Weights of a small image captioner: decoder activation quick_gelu.
Rows from block 6 of the image encoder of a small image captioner, named by matrix and row number. Rows with one number belong to one neuron. Each number is 128 + 24 x the weight over its row's rms, rounded and kept within 0 to 255. All counts start at 0.
Before each neuron's rows are labels from the 100 images, of 14976, where the neuron reaches its largest size: "strongest on" is what is common among them; "peak on" is the class under the peak. Only what is clearly more common there than usual is listed. The data: pictures of board games with random positions, seen at a slant. In brackets: how many of the 100.
# gate: MLP gate (encoder.blocks.6.mlp.gate.weight, 512x128), inputs 0-127
# fc1: MLP up (encoder.blocks.6.mlp.fc1.weight, 512x128), inputs 0-127
# fc2: MLP down (encoder.blocks.6.mlp.fc2.weight, 128x512, transposed), outputs 0-127

strongest on: digit grid (41)
peak on: board (99)
gate.280 [112 142 108 116 132 146 121  97 145  97 114 171  99 138  83 173 110 120 163 166 103 140  85 104 110 114 120 129 101 110 149 130 150 180  96 150 165 116 117 152 152 101 120 143 144 137 170 112 156 143  90 110  94 130 129 140 143  75 139 105  63 143 137 127 155 123 126 107 136 173 117 124 152  87 159 113 122 118 148 144  93 110  99 169 124 119 118 141 125 141 110 154 117  97 122 126 109  94 138 117 153 128 160 132  83 105 104 135 117 153  95 112 161 192 135 136 132 113 115 154 149 107 132 150 143 134 116 146]
fc1.280 [ 85 116 114 137 113 133 170  88 125 112 140 122  78 157 112 170  95 134 159 147 144 114 138 121 151 186 115 143  93 125 149 114 119 126 100 191 138  94 114 134 133 135 123 120 151 140 153 134 122 157 160  97 152  70 162 123 116  85 106  97 142 144 103 147 126 118 150 103 123 121 134 122 101 171 146 151 116 121 166 108 147  81 135 151 195 158  95 153 110 122 135 169 131 106 129 138 118 132 125 134 144 150 128 141 136  87 143 120 147 125 114 137 120 128 135 129  82 100 102 123 151  88 123 149 104 163 146 116]
fc2.280 [125 116 130 102 140 152 130 118 158 111 133 151 114 112  87 133 167 140 129 134 124 115 170 117  98  73  53 132 136 131 157  99 137 126 144 113 127 122 124 155 110 109 101 157 141 115  96 119 125 123 102 173 125 150 122 168 131 152 151 144  93 111 155  99  88 102 162 134 109 146 110 123 160 133 129 105 163 133 141 145 108 168 117 122 114  99 157 133 117 120  77  74 108 113 137 155 161 110 138 116  75 152 159 148 130 117 105 102 124 141 111 137 116 153 125 121 171 125 107 114 118 153 122 139 171  74 123 177]

strongest on: stones on a line grid (73)
peak on: board (99)
gate.402 [171 151 124 142 103 117 109 110 125 107 103 101 144 164  93 100 126 133 132  90  91 104 125 135 162 114 148 144 125 142 144 128 121 126  89 123 103 190 156 139 136 184 147 126 135 132 112 170 144 135 108  93 153 109 156  97 124 105 138 104 115 144  96 117 158 110 121 125 161 114 137 108 139 137 157 104 118 104 108 142 112 140  98 133 116 154 119 145 117  99 113 204 111  96 165 112 175 133 124 126 105  85 121 130 154 160 128 129 167 114 181 116 119 138 147 141 118 155 185  83 144 120 133 144 125 166 131 141]
fc1.402 [116 107 140 127 143 118 138 152  90 129 127 122 143  67 143 115  72 110 146 106 149 122 142 140 120 102 131 122 126 153 105 117  83 127 161 125 166 159 157 127  70 155 164 118 108 121 154 112 142  94  96 113 109 107 140 130 119 119 112 127 123 119 190 135 141  91 123 120 139 148  92 134 121 103 121 125 184 140 118 112 142 105  76  96 101 154 126 161 114 126 167 144 111 110 127 134  91  80 154 141 130 118 119 107 151 131 165 131 170 141 149 120 139 135 166 146 135 128 157 146 118 164  63 155 125 111 161 128]
fc2.402 [132 124  90 127 107 123 128 102 131 134 123 107 101 154 143 125 173  97 137  95 151 139 128  94 102 144 162  80 123 147 102 116 122 126 152 115  87 141 141 151 126 165 158 103 107 101 134 182 150 112 106 149 149 102 104 130 137 137  95  76 138 152 160 137 129 115 140  96 145 116 154 110  64 109 192  99 126 137 151 124 117 121 125 135 132 102  99 152 143 166 124 120 100 120 109 162 159  77 154  84 131 110 144 169 104 138 113 147 108 145 123 169 127 108 105 136 131 172 144 101 148 104 121 133 102 130 105 151]

strongest on: discs in an upright rack (38)
peak on: table (96)
gate.303 [103 119 135 123 208 149 102 120 121 142 151 146 139 142 144 126 134 127 147 132 110 168 115 152 120 100 100 115 100 110  93  91 105 125 130 103 100 150 146 132 153 118 178 122 152 143 120 136 158 110 149  95 133 208 186 120  78 157 111 142 141 128 130 152 185 129 112 142 111 147 124 156 112 139 113 131 136 119 145 117  95 136 123 107 141 127 163 166 130 118 147 163  90 109 105 135 103 137 121 100 128 105  80 123 146 125 140 159 114  99 120 158 117 154 120 131 152 120 100 156 161  73 120 117 123 145 129 106]
fc1.303 [155 113 115 130 182 137 100 158 155 126 135 136 131 113 121 117 147  80 156 140 136 148 138 138 107  89  90 128 106 141  98  84 111 120 135  92 109 143 169 137 129 131 157 141 146 128 143 140 116 146 165  90 138 176 131 116  94 111 100 136 134 140 132 122 132 151 116 134 115 136 136 167 155 115  95 147 157 138 156 104 101 172 136 122 183  99 143 181 102  88  92 132  66 128  98 109 133 158 120  98 165 110  86 130 123 110 155 149 162 112 113 124  94 149 126 109 132  97 104 149 128 111 144  98 130 140 122  89]
fc2.303 [110 158 100 109 140  72 136 129 123 124 137 153 128 126 116 104 204 117 121 149  64 149 174 140 112 144 119 149 156 120 163 120 156  97 116 114 144 112 111 115  95 111 119  93 149 148 130 140 138 142 134 171 103 126 107 166 135 109 130 127  94 108 103 106 143 104 125 146 104 107 115  93 137 116 138 149 139 175 143 170 139 109 104 152 117 144 179  71  95 147 162 121 130 127 115 129 129 142 118 106 145 149 143 125 115 150  71 116 140 156  79 104 129  98 132 109 122 126 153 108 138 174 141 142 156 123 112 154]

strongest on: discs in an upright rack (91); nearly full (64)
peak on: board (97)
gate.505 [170 116 165  86 142 124  78 127 145  65 117 117  93 137 140 164 158  61  79  84 116 119 140 123 132 134 149 119 112 142 119 107 119 161  99 151  90 148 169 102 156 127 144 140 110 148 140 104 134 136 124 119 147 171 132 128 124 147 105 154 179 144 152 141 122 118  63 141 165 113  90 156 121 134 120 136 113 117  99 108 145 180 156 115 133  91 121 113 138 127 104 131 132 104 101 129 141 105 123 110 109 139 148 145  98 107 148 137 111 124  91 165 128 137  98 141 136  88 124 112 138  93 148 120 116 138 133 131]
fc1.505 [101 149 118 142 117 133 124  95 133 144  99 161 120 118 148 144 103 157 153 131 140 108 122 164 120 136  78 125 134 100 150 122 106 111 142 131  88 159 151  98 137 138 117  96 103 120 131 144  99 173 120 128 125 135 124 155 117 119 139 117 132 141 134 120 150 116 142 127 100 121 100 121 129 119 146 131 103 100 129 138 160 170 159  87 163 119 136 157 160  46 125 148 128 162 132  95 123 146 157 117 147  62  99 100 125 113 148 150 108 117 145 183  97 128 132 125 178 107 116 165 174  72 106 123 102 168 126 122]
fc2.505 [121 126 118 104 138 117 142 110 149  92 128 101 113 140 132 111 129 145  87 118  88 168 120  78 143 120 127 163 121 161 104 179 106 103 108 106 131 115 135 145 149  96 115 111 106 160 121 154 118 152 142 137  94 125 158 113 109 118 150 142 139 135  99  89 134 122 133 131 113 139 149 130 172 131 126 143 138 145  83 137 135 122 143 145 102 177 105 131  92 114 154 154 177 148 131 122 114 179 113 116  92 119 121  84 174 135 180 133 177 145  81 109 107 122 101 122  77  99 115  93  97 135 112 154 165 144 127 133]

strongest on: discs in an upright rack (89)
peak on: board (96)
gate.12 [132  81 132 136 114 142 123 135 122 131 112 135 171 132  99 118 122 146 130 103 142 120 122 115 127  80 110 155 109 150 115 133 127 107 141 145 143 149 144 160 117 125  90 167 122 152 160 156 145 108 126 104 128 158 131 101 101 134 148 124 136 153 119 125 149  98  53 156 107 121 139 121 133 137 116 113 162 121 153  96 142  84 123  73 169 106 106  98  97  78 138 106 146 119 149 148 141 140 141 149 150 137  62  95 145 105 177 110 139 141 147 128 153 142 134  51 150  85 117 123  98 152 132 142 152 142 136 129]
fc1.12 [136  90 117 142 115 105 125 124  96 125 190 130 122 137 134 140 104 147 139 181 138 167  74 129 138 147  96 125 112 162 134 147 144 147 125 133  96 127 101 152 151 107 102  94 131 123 115 111 136 132 122 180 152 151  67  91 141 136 118  96 140  79 125 149 152 139 119 133 115 126 173 135 150 131 104 132 141 152 104 145 145 106 129 158  63 143  87  93 170 113 119 126  97 111 139 157 147 158 116 154 106 151 122 147  90 128 104 154 132 148 130 133 117 104 133 152 112 133 117 124 164 159 177  95 118 116  97 146]
fc2.12 [126 138  82 107 137  96 131 109 156 145 121 142 117 147 129 127  92 102 104 154 119 100 136 109 143 113 126 127 162 152  94  64 126 123  83 150 152 126 143 139 131 126 111 182 116 120 143 119 183 148 143 151  99 101 102 108 132 144 178 157 143 147  96 157  90 123 130 149 139 159  92 165 116 138 154 130 121 167 100 118 124 164 132 127 177 134 101 162 134 126 141 117 152 108 138 107 109 139 162 147 114  77 152 156 132 118 117 113 143 111 106 114  93 114 125 144 186 168 154 134 120 179 123 113 123 104 148 145]

strongest on: noughts and crosses (43)
peak on: piece of the second side (33)
gate.158 [150 150 122 118 141 132 135 136 123  96 107  85 150 123 131 139 210 129 140 118 159 146 120  69 116 105  95 105 104 156 134 152 176 103 146 117 106 123 120 144 154 130 161 119 121 116 137 125 150 146 106  77 111 157  96 121 131  98 114 115 112 121 158 112 117 111 151 116 114  90 142  94 142  93 138 144 134 135 133 143 179 123 142 119 183 121 145 145 107 109 145 138 165 172 148 111 174 116 125 116 131 143  96 135 154 119 180 131 146 114 140 121 129  69 144 114 143  88 116 164 130 115 145 103 132 152 163  92]
fc1.158 [ 84 119  88 122 105  65 114 130 140 143 164 143 114 123  94 155  88 132 107 107 152 168 128 126  91 111 140  90 119 118  94 119  98 138  95  99 129 137  96 153 126 107 122 118 122 117 157 156 132 134 114 142 154 131 136 106 190 132 150 131 151 127 153 139 113 117  95 183 160 130  53 151  89 143 150 111 116 113 144 121 113 114 161 146  92 139 120 130 157 114 138 130 123 114 152 147 127 123 116 151 133  96 123 141 116 169  76 152 128 100  96 115  88 121 151 106 165 124 152 150 110 141 137 140 115  83 138 132]
fc2.158 [122  98 155 127 193 137 140  89 155 151 129 128 141  87 150 112 137 160 137 115  99 111 152 154 179 166 139 145 124 171 111 100 123 108 129 136  77 105 114 130 117 125 103 143 126 151  79 167 130 145 110 143 116 150 121 168 127 150 109 134 143 143 111 111 122 116 135  79 147  93 185 153 139 145 104 135 120 114 101 167 147 127 129 127 137 148 146 127 127  94 108 148 119 122  88  96 110 152 144 147  96 112 113 129 103 117 123  77 159 143  86 121 122 161 108  92 119 112 167 149 128 129 150 149 151 164 123 174]

strongest on: stones on a line grid (91)
peak on: board (96)
gate.415 [119 124 157 138 160 158 101 121  63 132 137 168 146 129 112 121 186  90 120 127 127 112 104 119 178 160 158  91 116 169 159 133 152 139 100 171 167 140 122 168 146  98 124 121  98 104 125  96 148  91 112 106 101 131 121 127 131 135 101 117  95 140 134 144 119 153 159 127 127 160 133 128 145 109 113 138 120 132 133  96 128 153  97 149 188 105 113 147 144  85 124 137 130  93 139 126 109 135 115 158  90 190 123 119  96 154 105 125 131 150 155 110 142 126 117 159 134 121 133  94 141  98 144 120 134 168 165 139]
fc1.415 [139  99 174  69 153 113 127 104 148 197 135 120 143 106  90 108 155  88 130 112  76 142 131 131 136 122 140 132 152 130 139 138 129 119 115 121  87 110 131 120 129 147 145 109 108 114 114 124 109  94 126 147 121 170 105 103 112 135 101 149 141 109 152 124 114 111 127 131 121 158 144 101 124 122 125 149  90 154 115  35 136 136 139 145  82 121 158 123 127 132 160 112 155  63 150 121 115 140 140 159 135 155 147 151 106 146 145 135 124  76 134 164  77 140 106 154 124 139 142 105 128 132 105 149 132 130 158 145]
fc2.415 [138 120 148 130  61 137 118 122  97  67  92 138  96 169 129 110 140 103 150 141 135 130 149 129 169 106 128 142  82 129 149 151 141 139 111 145 154 146 106 109 127 157 121 145 154 107 160 117 132  85  61 126 112 137 127 138 153 168 118 127 115 127 113 170 132 182 126 123 126 114 137 125 141 112 162 171 118 173 159 149 138  81 134 143 128 110 124 165 125 110 127 149 115 104 103 110  98 133  93 157 135 126 112 132 130 143 149 114 143 144 110  89 150 110 162  97 131  86  97 171 114 129 139  99 133 151  90 104]

strongest on: digit grid (57)
peak on: board (91)
gate.493 [139 121  74 103 160 125 132 142 130  89  90 152 116 119 124 115 181 102  92 116 116 115 147 127 152 140 127 160  84 119 131 144 131 116 127 124 115 144 140 146 131 154  98 127 159 164  80 125  96 113 104 119  92  84 131  95 133 142 134  97 145 105 132 139 171  96 114 145 160 118 157 111 155  99  74 130 139  45 131 129 149 141 147 137 134 124 122 116 155  98 128 142 164  93 152 176 131 129  93 163 126 103 165 170 120 160 124 134 163 111 135 122  91 135 123 127 131 106 131  94 142 111 121 130 133 103 126 106]
fc1.493 [124 128 160  95 134 149 122  89 152 172 138 121 110  97 104 152 134  90 112 136 146 144 153 169 108 104 135 108 121 165 102 161 182 138 136 115 109 140 118 110 147 140 114 104 152 148 187 155 133 160 158 117 116 106 120 128 143  86 122 122 123 109 141 142 137 100 146 113 141 118 157 165 111 103 121 121  97 122 132 145 119 123 127 183 155 159  80  72 111 161 118  71 154 161 156 165 155 107 119 147 102 103 120 123 149 143 100 136 148 135 133 131 140  92 143 152  93 115  97 107 135 122 129 127  96 115 164  98]
fc2.493 [ 98 141 115 114  86 117  98 146 144  91 130 130 156 129 152 122 105 121  81 145 147  80 152  89 112 137  98 186 125 116 171  92 128 119 128 142 172 143 128 101 150 167 121 122 107 106  73 122 136 127 103 154 132 109 121 142 102 169 124 135 118 147 166 140 105 128 150 130 175 133 141 171 123  92 108 150 116 119 132 144 185 121 176 115  95 113 125 113 147 107 105 164  81 108 157 122 153 140 131 130 116 146 126 144 145 101 115 112 130 103 133 142 101 120 111 115 147 102 114 139 138 174 100  96 152 127 120 172]

strongest on: digit grid (97)
peak on: board (99)
gate.165 [124 123 139 105 142 127 153 124 128 150 193  94 147  86 116 146 152 148 148 125 134 113 126 157 159 110 112 112  95 131 110 158 151 110 144 158  82 123 119 149 154 146 171 149 105  78  79 117 143 156 153 107 120 118 134 114 100 139  67 109 107 114 125 124 120 101 153 112  93 110 121  94 150 129 105 132 127  82 116 110  64 119 126 169 136 124 146 116 171 105 101 111 185 137 144 124 134 115 126 142 108 133 158 152 100 151 156 136 105  97 123 117 107 140 135 124 114 163 120 100  98 122 134  92 163 167 127 136]
fc1.165 [108 156 177 158 142 119 120 165 135 171 139 161 109 160 106  92 150 102 101  77 121  89 130 152 104 113  89 181 133 116 102  98 107 117 113 132 130 173 130 134 109  97 102 114 131 143 101 145 146 162 148 153 114 131 143 139  85 128 146 121 104 122 113 173 129 119 112 122 112 130 135 121 126 117 108 123 166 165 149 149 154 148 118  82 143 109 111 136 128 128 109 135 149  70 180  89 111 105 132 105 135 119 114 139 137 130 126 141  99 158 133 125 175 153  94 157 119 113 157 123 122 120 169 100 121  78 123 106]
fc2.165 [133  98  95 125 142 155 114 151  96 108 156  88  95 118 107 130 161 119 126 106 126 180 127 110 129 141 136 102 164 139 108 130 122 144 121 132 122  70  97 126 117 115 133 136 125 173 131 174  96 118 139 135 104 142 133 133 198 117 174 134 104 115 137 153 160 114 121 143 110 135 159 109 164 138 121 120  98 137 121 143 133 119 163 123 111 139 137 154 154 167 160  85 100 150 103 106 112 121 153 135 168 131 104 116 153 111  91  68 125 159 105 101 112  97 114 153 138 161 116 156  97 104 132 124 158 165 152  92]

strongest on: stones on a line grid (76)
peak on: piece of the first side (100)
gate.127 [165 154 135 156 135 152  88 154 118 115  92 140 103 144 107 109 132  98 134 145  95 124 146 105 100  76 141 130 156 160 132 101 130 129 138 165 150 118 114 157 123  71  98 126 126 139  95 114 153 162 121 121 107 125 129 129 174 112 133 109 140 150 110 152  93 110 128 103 103 122 105 165 165 113 148 144 134 127 146 112 114 115 100 129 126 117 137 206 142 157  79 150 142  89 116 106 119 135 102 128 129 118 159 103 129 135  99 145 157 144 129 140 138 114 137  98 134 144 149 167 113 179 113  87 181  94  96 109]
fc1.127 [110 121 123 133 142 132 167 161 120 154 128 139 123 168 151 148 138 125 111 129 111 100  84 130 125 126 122 105 131  90 147 126 144 148 153 105 139 114 188 132 134 164 148 136 179 101 125 155 127 146  95 152 146 111 143 149 139 132  64 134 134 146 144 111 121 135  99 124 160  97 132 107  82 130 141 142 131 143 148 115  77  86 142 138 141 140  94 101 104  82 157 111  81 129 115 152 134  72 139 129 130 118  44 174 141 138 126 123 140 129 124 157 147 131 141 146 117 142 132 113 117 111 191 145 101 150 141 127]
fc2.127 [114 152  92 136 136 108 109  94 131 136 132 166 133 111 115 135 147 130 164 112 146 103 153 128 123 125 165 107 126 128 121 113 110 136 120 112 116 135 112  77 117 136 125 135 132 147 127 146 152 135 125  78  81 171  79 106 114 164  94 139 147  96 111 179 149 124 125 145 101 100 109  85  81 123 152 139 171 135 140 124 138 156 117 148 141 126 115  95 161 134  98 135  99 121 154 121 141 128  34 123 133 118 160 135  97 108 108 113 150 168 112  93 108 117 126 114 146 153 127 146 142  82 154 143 145 173 106 142]

strongest on: discs in an upright rack (43); stones on a line grid (41)
peak on: board (97)
gate.100 [139 100 103 174 100 135 136 112 130 133 149 159 131 148 121 143 121 173 154 143  72 109 165 126 145 107 129 150 161 169 191 149 128 151 122 154 152 138  89 102 111 150 115 125 112 138 154  74 147 166 128 157  94  99 126  85 122 143 161 167 110 109 121 106 154 154 122 119 140 115 116 145 100 106 114  93 116 126 101 106 105 143 124 112 142 141 119  78 106 100 127 110 122 121 155 105  88 143 109 150 128 150 126 152 120 159 132 114  95 121 145 112 110 132 143 173 142 117 130 120  49 163 131 143 136 121 134 148]
fc1.100 [128 101 119  76 122 105 122  88 137 161 151 169 117 138 162 103 127 101 117 132 142 134 170 117 114 130  86 112 138 108 104  98 140 115 150 138 129 143 201 122 140  94 136 147 123 107 152 167  97 137 152 184 125 159 157 139 152 141 121  87 127 133 126 145  98 123 181 153 144 114 129 160 126 146 156 133 110 122 125 146 124 157 118 131 143 114 164 131 133 142 132  85  65 156 102 132 113 140 115 106 119 103 114  84 134 158 110 111 131  70 108 129 163 142 125 102 131 102 133 163 133 108 129  77 119 143 134 105]
fc2.100 [118  95 117 188 116  88  96 152 149 115 121 133  85 119 103  98 125 124 143 101 122 151 156 102 170 150 150  90  92 162 124 144 109 132 171  81 133 140 106  91 122 160 190 100 137 132 132 121 118 136  77 133 142  91 148 165 143 116 104 143 138 116 152 101 135 105 123 122 155 145 118 105 113  93 112 164 143 125 122 105 105 108 149 122 121 130 117 152 161 119 154 141 134 145 122 115 143 102 168 140 148 133 157 160 148 117 179 138 146 177 142 123 146 121 122 151 133 169 112 146 138 144 146 124 141 184 158 109]

strongest on: digit grid (62); noughts and crosses (38)
peak on: table (100)
gate.78 [131 146  93 170 117 120 141  88 156 122 140 131 104 122 126 149 129 151 100 146 170 141 121 141 168 109 147  85 114 174 136 139  94 115 113 118  96  96  82 100 122 139 129 131 122 140 129 103 160 129 135 101 171 126 122 142 134 144 108 139 125  92 122 119 149 139 111 153 146  73 139  86 146 116 117 121 146 129 137 105 135  95 135 169 118 131  82 129 175 147 133 140 124 137 163 148 139 169 156 139 122 145 131 132 149 141 181 106 169  85 100  97  98 158 116 139  92 101 142 146 124 126 136 127 133 144 211 139]
fc1.78 [ 88 185 133 183  93 101  99 151 110 132 140 140 125 118 141  91 103 116 129 140 146 102 143 158 137 110 119 104 126  95  88 133 141 129 157 151 116 122 129 102 125 149 150 104 106 123 105  73  47 135 114  93 132 157 131 144 157 134  83 162 174 139 155 106  85 182 143 136  95 126 129 136 115 131 146 144 124 140 166 134 133  91 155 120 138  52 150 128 135 115 155 137 148 151 114 130 146 124 158 107 106 135 167 109 150  83 143 151 125 142 122 137 145 104 133 122 111 138 114 134 121 137 132 124 143 128 124 130]
fc2.78 [167 125 134 121 165 104 122 104  89 129 130  98 113 122 135 147 157 162 138  76 110 158 134 123  73 122 129 133 136 126 230 116 105 117 121 128 132 127 123 131 118 114 142 134 102 132 154 148  91 116 114 140 126 124 131 173 130  96 130 115 120 172 130 102 150 107 105 100 143  97 127 141 119  66 133 139 107 124 126 130  92 185 106 154 100 145 102 122 158 168 169 127 131 147  93 169 108 126 112 174 151 167 108 100 111 150 107 149 113 146 156 156 126 132 110 133 111 121 125 121 125 120 160 108 141 151 130 131]

strongest on: noughts and crosses (44); digit grid (38)
peak on: board (98)
gate.254 [105 139 163 119 116 170 110 158 123  92 135 158 111 128 160 149 156 134 184 138 137 106 141 151 145 137 171 142 166 156 137 131 169  98  93 114 174 152 105 141  76 121 131 133 139 124 145 115 129 105 124 148  90 145 131 136 112 123 106 110  98 130 104 108 160 153  93 140 156 152 130 153 136 172 103  74 129 104 146 101 167 179 122 105 157 138 146 139 136 123 176 118  98 142 107 129  88 125 172 141 145 131 147 127 109 157  85 118 147 111 136  85  99 139 157 109 120 127 144 139 128 132 119 140 110 166  92 121]
fc1.254 [152 155 143 200  72 156 142  98 117 129 137  93 110 109  94 111 140 152 122 120 153 136 134 137  99 155 123 170 136 108  99 116 167 118  73 125 139 148 119 115  88 124 113 138 120 121 110 145 122  97 118 131 120 146 107 111  91 138 112 117 151 152 113 150 142 120 129 102 122 140 151 116  87  98 168 136 127 109 114  79 159 126 121 172  90 126 122 111 107 141 114 170 168 108 125  98 111 114 129 158 111 155 157 107 133 155 153 145  98 158 108 134  83 132 139 107 123 124 141 171  89 158 144 164 168 149 132 105]
fc2.254 [122 130 156 137 120 102 120 118 127 159 161 121 158 141 110 175 133 106 133 140 101 135 147  71 130 110 160 138 135  88 131 166 128 133  82 112  98 139 139 102 102 109 131 159 111 159 139 127 128 156 109 120 121  89 111 142 144 125 145 116 133 136 104 146 121 138  99 136 127 130 167 129 106 148 113 153  94 119 186 117 114 143  94 142 138  74 126 153  83 125 137 124 104 119 138 103 151 119 149 119 106  90 119 151 123 160 157  79 138  74 106 104 110 166 182 191 160 110  94 129 151 101 122 112 112 147 107 113]

strongest on: noughts and crosses (37)
peak on: table (100)
gate.80 [150 105 128 124 129 137 133 128 109  77 161 152 123 102 128 167 119 157  91 134 123 157 116 139 170 169 145 134 122 108 123 116  97 146 187 122 162  87 145 110 113 136 187 116 118 176 123 126 154 127 123 141 159 118 144 134 106  80 132 148  61 141 102 101 152 157 114 114 129 121 141  78 141 147 109 177 152 101 120 107 125 120 118 128 152 101 139  94 129 124 133 123 118 139 162 100 131 129 128 109 155 104 115 176 100  96 146 135 136 127 121 140 150 121 122  94 141  92  74 100 124 112 101 159 161 117 148 119]
fc1.80 [191 115 147 123 139 130 132 129 140 149 163 114 123 108 121 156 146 102 122 124 141  70  69 103  99 134 114 144 128  85 105 120 129 120 100 111 146 161 139 147 110 140 117 105 153 152 123 117 128 133  97 184 146 119  88 112 131 134 129 147 139 146 128 145 105 111 122 146 124 149 117 131  87 135 136 116 114 147 115 141 141 104 134 139 167 141 146 158 120 115 159 138 123 127  73 173 176  81 160 144 142 127 148 113 148  85  78 101 153 128 161  98 167 125 117 117 169 174 142 159 107  96 153 113 113 141 162 113]
fc2.80 [145 132 115 162 115 141 140  94 134 139 128 128 166 120  85 140 102 119 117 133 103 120  96 101 184  87 144 152 154 108 143  90 112 137 140 131 135 105 137  83 136 136  96 166 128 145 121 160 123 115 110  86 109 116 159 155 162 146 152 141 146 104 108 100 145 162 134 170 132 120 149  87 103 144 158 129  93 132 121 147 152 129 124  97 114 124 153 119 134 154 111 100 141 132  99 135 124 156 181 175  97 137 128 139 114 108 130 156 122 109 114  67 140 142 103  72  94 104 128  97 139 148 137 118  69 103 141 149]

strongest on: stones on a line grid (37)
peak on: table (90)
gate.9 [120 147 153  72 131 135 146 138 168 112 133 133  93  85 123 139 120 160 123  83 128 110 142  95  97 122 112 158 130 170 120 106 108 166 116 128 137 150 104  98 150 116 119  82 145 141 146 133 122 133 107 143 193 139 106 137  93 111 106 110  94 113 167  96 124 111  98 139 134  98  99  90 146 102  87  96 150 124 119 104 117 165 144 132 128 132 141 141 187 166 137  97 117 132 154 110 165 124 111 158 120 135 106 137 155 122 109 144 134 120  87 116 161 115 128 132 184 110 181 141 122  95 116 121 137 105 151 131]
fc1.9 [128 133 158  88 110 120  99 145 159 125 126 144 153  93 134 147 110 144 145  97 110 116 110 125  95  91 134 157 150 168 100 119 123 155 122 147 135 144 147 125 139 132  89 105 136 139 151 123  98 126 123  99 136 118  89 176  55 119  98 140  82 103 163 129 138 117 136 121 109 101 100  99 128 130 120 108 115 141  92 136 126 156  83 179 105 110 145 130 175 143 155 107 137 141 141 128 182 121 108 172 126 143 112 132 165 101 128 135 122 129  83 123 170 147 153 148 194 115 111 157 105 118  98 133 136 122 121 119]
fc2.9 [154 125 103 177 118 165 159 127  95 118 115 114 116 120 105 113 152 124 103 112  89 157 135 117 145 119 131 163 140  82 146 109 133 111 131 129 153  84 131 135 123 139 157 149  95  97 145 125 132 131 120 136 121 134 161  88 175 100  73 108 120 211 159 120 105 126  85 159 163 131 137 154 104 120 104 131 136 152 159 109 116 148 105 124 155 120 135 138 176 139 115 135 151 190 147 172 130 110 141 119 120  89 109 115 146  82 171 133 112 118 109 116 126 141 119 151 143 134 132  96 119 140 129 103 129 151 160 141]

strongest on: stones on a line grid (70)
peak on: board (91)
gate.273 [122 141 181 101 174 148 140 109 135 192 142 154 144 155  80 149 150 128 128 149 140 107 127 143 167 121 132 120 140 111 133 128 122 122 124  93 130 120 129 149  93 164 143 148 134 145 133 123 145 109 158 107 117 140 101 154 107 112 151 102 124  90 107 152 131 125  85  95 101 164 142 148 114 107 106 101 130 133 127 117 120 103 168 120 103 121  96 110 108 131 111 165 103 129 137 123 157 133  99  99 146 136 189 132 126 172 121 158 110 114 112 111  68 102 130 106 165 115 120 128 162 145  69 129 166 104  91 159]
fc1.273 [158 147 170 120 182 121  93 133 111 137 100 114 120 133 109 142 149 116 149 130 110 101 101 169 170 149 121 119 138 160  97 132 100 114  96 105 111 148 110 151 148 153 123 106 152 127 106 110  98 126 125  85 109 118  92 137 140 114 146 105 124 124 152 151 136 119 115 110  86 140 170 138 128 139  96 118 168 116 149 124 134 138 117 120 130  91 108  77 121 141 156 184  97 116  86 113 160  70 120  75 112 131 168  85 128 159 132 121 129 125 114 136  87 107 134 131 149 161 135 115 123 141 118  62 126 111 125 105]
fc2.273 [172 140 135 128 120 119 108  88 119 132 117 104 159 127 103 127  88 150 129 119 135 149 170 146 114 124  94 123  97 114 175 109 132 106 112 188 110 113 132 124 114 110 125 117 121  85 123 112 115 101 122 127 167 153 158 125  87 139 138 166 102 163 123 115 130 140 163 109 155 136 138 109 142 113 146 123 137 108 140  75 117 164 137  74 104 135 180 165 112 156 115 115 133 144 120 177 134 124 139 149 176 131 103  93 112 121 173 167 134 125 114 122 120  81  99 145  89 128 115  96 139 143  79 142 118  98 130 153]